config.toml
arch = "unet"
model = "text-conditioned image flow-matching model"
dataset = "drawn human figures in many poses"
train_examples = 195000
image_size = 48
horizontal_flip = false
conditioning = "text"
objective = "flow_matching"
cond_dim = 256
tokenizer = "word"
vocab_size = 44
text_encoder_width = 256
text_encoder_layers = 12
text_encoder_norm = "layernorm"
text_encoder_norm_position = "pre"
text_encoder_activation = "gelu"
text_encoder_mlp_ratio = 3
text_encoder_head_dim = 48
text_encoder_fused_qkv = true
text_encoder_bias = "none"
text_encoder_qk_norm = false
text_encoder_layer_scale_init = 1.0
text_encoder_parallel_block = false
text_encoder_inner_norm = false
text_encoder_positions = "learned"
cond_dropout = 0.2
logit_normal_time = true
norm = "layernorm"
activation = "gelu"
pixel_unshuffle = 2
widths = [64, 64, 128, 256]
blocks_per_level = 2
scale_shift_norm = false
attention = true
upsampling = "nearest_conv"
init = "trunc_normal_002"
residual_init = "none"
optimizer = "soap"
beta2 = 0.95
lr = 0.0033
beta1 = 0.95
shampoo_beta = 0.95
eps = 1e-08
precondition_frequency = 16
max_precond_dim = 1024
one_sided = false
adamw_lr_other_params = 0.0021
grad_clip = 3.0
steps = 4900
batch_size = 48
epochs = 1.2
lr_schedule = "linear"
final_lr_fraction = 0
warmup_steps = 980
weight_decay = 0.2
adamw_weight_decay_other_params = 0
Rows from block 6 of the text encoder of a small text-conditioned image flow-matching model, named by matrix and row number. Rows with one number belong to one neuron. Each number is 200 + 30 x the weight over its row's rms, rounded and kept within 0 to 999. All counts start at 0. After the name is the row's rms in percent of the matrix's.
After each neuron's rows are labels from the 100 texts, of 14976, where the neuron reaches its highest value: "tokens" is the input token at the peak. Only what is clearly more common there than usual is listed. The data: drawn human figures in many poses.
# fc1: MLP up (text_encoder.blocks.6.mlp.fc1.weight, 768x256), inputs 192-255
# fc2: MLP down (text_encoder.blocks.6.mlp.fc2.weight, 256x768, transposed), outputs 192-255

fc1.514,069,130,196,200,197,175,183,147,195,232,203,223,185,281,203,234,237,221,179,205,196,179,206,207,148,206,163,249,165,256,205,204,204,175,201,207,188,178,238,243,232,203,196,218,195,218,228,185,183,214,183,259,166,194,210,145,198,191,174,186,168,200,211,230,195
fc2.514,060,237,244,195,185,217,216,227,196,170,237,193,230,188,222,180,168,191,250,236,187,225,220,194,259,192,203,160,237,170,169,186,196,192,203,196,212,198,142,186,125,157,168,208,233,205,201,201,212,186,222,134,223,234,196,217,215,180,183,227,250,194,180,162,220
tokens: "trousers"; "splits"

fc1.220,119,201,218,156,173,179,275,141,205,241,177,192,190,272,230,207,180,188,215,177,192,201,169,254,208,238,141,160,246,187,174,182,224,205,164,167,218,197,193,211,233,284,208,183,169,257,200,243,247,171,213,183,177,180,156,194,143,173,223,231,151,235,169,210,210
fc2.220,133,229,164,173,268,198,224,181,158,217,185,178,180,186,198,232,213,211,193,226,206,262,201,170,251,149,181,243,176,202,220,278,186,197,221,185,223,186,234,182,181,151,216,223,230,178,242,225,143,197,242,145,213,217,188,213,202,204,176,201,216,170,251,211,178
tokens: "trousers"; "green"

fc1.628,055,155,202,250,205,214,194,145,182,230,190,220,194,248,172,181,195,197,270,188,186,174,178,235,253,145,169,189,146,205,193,200,180,220,156,193,175,150,259,167,220,208,218,169,225,177,222,232,190,145,226,196,187,223,217,243,174,218,192,176,244,163,189,197,242
fc2.628,050,278,202,152,184,187,181,150,203,162,195,211,221,202,232,180,246,198,164,274,222,206,207,169,210,212,211,216,232,223,227,232,183,194,204,164,169,215,179,238,211,202,211,222,217,231,170,191,199,232,208,149,190,195,132,173,226,191,202,246,201,190,222,209,164
tokens: "blue"; "orange"

fc1.10,129,189,210,222,215,174,222,155,241,178,141,184,218,247,201,179,243,211,226,211,198,194,235,189,192,163,211,208,153,209,250,174,211,203,231,249,214,143,198,222,180,237,214,200,247,193,210,146,110,196,217,182,230,194,198,230,219,180,234,212,198,189,202,235,208
fc2.10,134,213,177,144,190,229,164,210,156,189,228,218,210,206,209,211,174,217,219,188,213,189,212,211,202,211,198,225,207,134,135,223,226,180,167,138,210,243,192,187,221,190,168,191,216,146,164,227,238,182,194,223,167,192,174,165,165,220,182,207,162,218,216,210,187
tokens: "orange"; "top"

fc1.53,112,182,176,158,254,223,219,209,135,247,208,148,240,223,178,205,215,171,197,241,240,184,186,236,168,231,224,193,163,151,135,199,172,229,233,202,244,200,222,171,206,213,163,188,144,196,184,219,168,180,204,217,191,239,177,194,213,241,189,166,160,189,221,214,192
fc2.53,108,210,219,219,213,178,212,170,221,132,189,218,196,163,240,240,176,212,183,166,153,254,210,143,231,193,160,243,251,230,308,236,197,201,142,186,186,224,213,224,168,195,221,218,250,224,237,164,202,260,190,147,227,213,179,162,187,184,200,231,225,213,197,208,206
tokens: "figure"

fc1.740,110,243,194,164,167,188,210,177,158,203,132,214,191,231,208,191,204,192,201,201,161,242,172,214,190,231,164,189,189,244,184,205,210,204,176,237,221,214,219,251,192,245,177,187,171,193,221,200,138,201,228,164,214,158,142,200,218,177,220,237,166,192,185,153,202
fc2.740,124,218,181,155,245,176,235,216,143,216,231,124,212,227,202,212,222,172,184,283,285,193,181,190,238,164,185,210,171,187,194,161,170,208,175,161,212,164,175,178,174,197,252,184,185,225,188,208,160,178,183,136,170,190,236,223,235,230,202,195,216,201,196,248,192
tokens: "trousers"; "green"; "top"; "brown"

fc1.704,098,219,202,96,138,137,183,182,185,177,163,182,183,217,215,241,154,161,220,191,177,181,213,221,215,168,178,172,232,247,216,236,171,216,163,199,236,199,205,169,200,206,178,177,197,183,223,236,183,176,248,176,175,153,210,211,232,168,167,173,207,198,189,199,221
fc2.704,105,235,210,251,257,240,198,174,199,169,196,132,228,213,192,208,241,279,196,282,250,182,146,223,200,211,167,200,242,175,222,218,190,218,236,209,185,220,209,166,191,233,176,216,178,173,191,167,188,173,216,173,211,262,196,212,204,197,206,228,235,201,193,234,200
tokens: "trousers"

fc1.761,131,147,240,190,207,244,146,201,200,206,222,176,229,165,212,228,195,206,236,162,165,256,201,151,174,209,196,189,172,158,191,174,199,184,250,175,192,167,225,207,190,220,159,173,221,212,258,206,193,214,166,221,182,198,217,233,194,228,197,262,227,180,180,221,206
fc2.761,139,166,235,226,218,126,175,262,246,213,213,221,176,219,186,194,175,204,128,208,214,143,207,246,152,217,248,163,231,191,209,158,191,212,176,232,202,208,189,221,192,140,211,191,195,232,167,142,215,142,235,201,226,205,238,186,200,165,228,180,243,227,211,236,191
tokens: "trousers"

fc1.437,066,221,139,155,230,234,198,184,144,218,218,240,164,264,157,184,216,207,183,200,198,202,256,205,228,209,250,219,208,200,154,213,172,216,221,212,197,215,173,230,247,207,190,171,203,245,195,171,155,172,175,182,155,178,235,178,230,208,179,199,193,174,262,248,204
fc2.437,064,245,268,186,209,159,193,178,217,203,206,216,199,207,217,247,191,219,237,190,186,156,160,227,189,170,131,197,188,173,207,181,215,144,169,143,225,193,206,205,175,201,215,176,230,198,223,232,222,185,154,230,237,208,191,167,188,208,224,237,188,248,207,205,233
tokens: "blue"; "purple"

fc1.467,133,216,172,150,271,224,230,200,162,181,197,189,218,185,185,223,204,169,246,159,231,167,217,169,268,202,200,209,188,201,210,202,244,185,210,188,196,187,230,243,198,210,168,214,188,188,221,141,179,180,231,155,146,230,174,236,222,187,206,234,199,208,229,189,228
fc2.467,159,255,217,185,146,208,220,200,229,190,156,187,230,237,199,200,186,179,181,178,213,232,177,224,182,238,194,188,244,210,212,194,193,216,154,176,245,248,155,157,188,194,244,245,189,189,193,257,196,187,174,207,250,218,214,189,203,189,214,203,213,173,187,263,236
tokens: "trousers"; "green"; "pink"; "an"

fc1.540,130,237,174,187,215,191,216,215,203,194,221,203,166,246,189,240,153,201,159,237,184,208,205,189,181,203,197,214,160,170,195,181,188,205,177,254,197,225,220,247,133,210,180,208,208,226,154,234,159,219,171,164,178,256,238,206,218,171,240,149,225,228,197,183,208
fc2.540,123,199,180,161,189,228,145,125,217,193,206,208,208,270,242,191,211,154,248,180,157,206,164,235,236,241,244,163,224,224,175,205,193,195,180,216,153,257,227,255,256,204,213,178,205,193,237,136,195,194,232,260,202,147,184,174,217,212,247,229,165,178,249,197,263
tokens: "squatting"

fc1.297,048,198,227,185,203,230,222,194,135,183,233,228,161,195,154,183,198,222,188,244,146,230,222,183,181,163,162,201,171,220,205,207,141,204,201,236,225,176,245,195,245,218,155,222,205,186,220,153,213,238,237,164,151,208,250,159,183,207,235,202,204,250,187,197,197
fc2.297,044,178,236,194,198,166,184,168,268,187,170,172,219,228,194,216,231,151,190,170,203,166,173,243,184,187,209,204,219,203,187,184,232,203,218,184,145,171,144,187,191,199,258,177,193,208,171,229,186,177,185,219,255,200,144,186,196,199,173,159,246,172,186,177,232
tokens: "blue"

fc1.149,086,170,220,197,222,193,221,160,215,228,157,189,212,205,122,211,140,209,211,130,239,244,191,222,199,171,176,135,203,195,195,215,169,215,124,219,174,207,164,213,223,207,217,194,205,249,186,199,218,215,162,183,192,201,145,218,187,214,216,201,202,173,170,197,181
fc2.149,083,244,211,182,184,250,196,233,197,197,234,187,185,161,212,196,267,161,187,271,161,149,201,172,179,228,218,269,188,172,214,172,201,181,254,138,237,183,214,209,186,213,167,233,217,164,209,228,210,182,227,213,226,185,231,192,200,206,165,216,251,214,192,172,249
tokens: "orange"

fc1.462,089,208,228,237,237,203,220,205,184,181,172,209,169,221,193,162,229,171,210,253,241,218,209,193,189,235,121,228,169,226,151,245,141,188,193,174,179,214,230,241,225,255,180,230,233,244,150,210,220,190,191,199,152,166,192,242,178,186,169,162,209,200,263,156,167
fc2.462,082,202,166,159,157,214,194,218,198,221,223,202,230,213,225,211,219,206,143,204,193,174,216,173,179,189,274,144,230,241,249,187,195,233,214,172,196,176,157,154,133,185,238,203,211,182,241,206,185,183,185,161,195,210,220,193,200,261,200,217,232,225,158,185,219
tokens: "blue"

fc1.125,131,212,174,198,243,230,211,168,194,220,250,233,180,225,237,203,162,227,218,189,170,185,205,157,186,252,238,249,260,162,197,270,176,177,183,239,229,223,280,185,213,207,159,179,181,214,192,175,206,210,192,175,196,252,244,217,211,236,178,169,190,199,189,204,192
fc2.125,137,231,165,177,235,143,204,245,185,228,145,210,212,156,142,196,199,186,187,221,223,231,183,165,217,222,230,169,186,227,223,139,159,176,185,180,171,174,178,211,154,236,211,177,189,167,150,159,204,187,196,231,240,141,167,226,262,212,203,199,166,176,192,197,238
tokens: "squatting"

fc1.274,103,202,220,132,241,189,217,167,211,233,168,173,217,172,188,174,211,225,141,186,216,220,172,179,245,184,189,209,206,155,196,199,191,243,202,216,218,181,213,189,217,231,220,248,182,216,235,165,231,206,166,155,199,196,137,209,206,107,200,224,234,188,166,210,163
fc2.274,102,223,185,246,184,210,167,248,210,172,231,230,223,191,209,184,200,202,219,191,162,214,205,238,173,203,190,199,191,201,251,176,218,203,213,192,190,134,198,228,152,160,160,173,226,133,164,245,170,200,210,240,184,244,217,171,171,223,224,235,152,223,212,212,220
tokens: "orange"; "red"

fc1.260,073,189,221,258,228,197,221,216,190,211,256,164,215,254,235,188,191,176,230,181,171,168,187,210,237,234,249,184,212,224,211,186,211,162,185,191,215,192,195,212,229,247,200,177,166,230,273,187,187,172,244,206,142,194,187,238,226,208,235,194,203,154,203,174,236
fc2.260,064,211,183,193,210,176,193,173,184,180,222,269,166,166,160,228,214,242,191,233,230,214,199,209,182,151,129,198,187,187,158,189,193,252,174,221,179,215,222,197,196,124,194,196,228,190,128,196,204,233,198,214,207,218,175,144,169,182,175,194,191,213,167,215,179
tokens: "squatting"

fc1.185,058,254,152,155,201,240,179,232,180,227,245,206,198,190,211,203,178,133,247,254,198,165,191,189,155,241,164,158,189,199,238,191,195,194,155,211,214,196,212,203,166,231,152,204,180,183,169,202,176,177,221,174,168,217,224,208,192,175,242,180,217,195,199,194,241
fc2.185,047,209,231,247,236,148,200,127,200,159,137,229,191,237,223,204,227,231,218,188,231,221,189,197,253,127,231,247,277,215,167,207,190,183,197,188,150,166,193,186,237,199,254,180,232,206,200,238,187,194,249,249,178,156,213,220,212,188,171,215,194,184,199,189,219
tokens: "squatting"

fc1.482,099,230,183,222,245,267,201,190,271,192,202,162,185,220,193,194,176,205,189,181,154,248,167,180,193,184,207,234,164,198,198,269,161,174,253,207,147,189,230,212,247,222,200,203,235,182,189,186,198,219,201,205,234,227,147,229,203,212,203,240,187,216,201,174,186
fc2.482,099,149,209,215,176,195,251,211,159,191,156,206,166,178,117,202,219,203,196,207,215,193,203,177,152,187,184,176,227,174,220,204,164,208,180,215,248,195,211,214,166,176,181,176,235,210,168,201,239,184,161,204,206,186,240,176,190,201,191,150,224,204,198,267,226
tokens: "trousers"

fc1.747,104,238,235,162,166,224,142,190,179,259,214,218,253,220,180,174,217,168,215,242,179,227,152,266,214,174,156,188,154,203,204,250,194,181,189,186,166,134,200,207,290,202,201,173,182,240,205,177,180,214,212,183,192,228,140,225,195,184,252,252,225,248,221,205,189
fc2.747,108,177,226,267,162,190,218,188,197,225,220,216,164,163,192,178,283,253,113,173,249,196,224,231,219,257,200,183,186,180,179,171,155,224,211,207,226,272,158,257,150,179,156,220,153,181,201,187,174,235,180,206,196,197,226,188,217,185,170,200,148,150,193,222,198
tokens: "figure"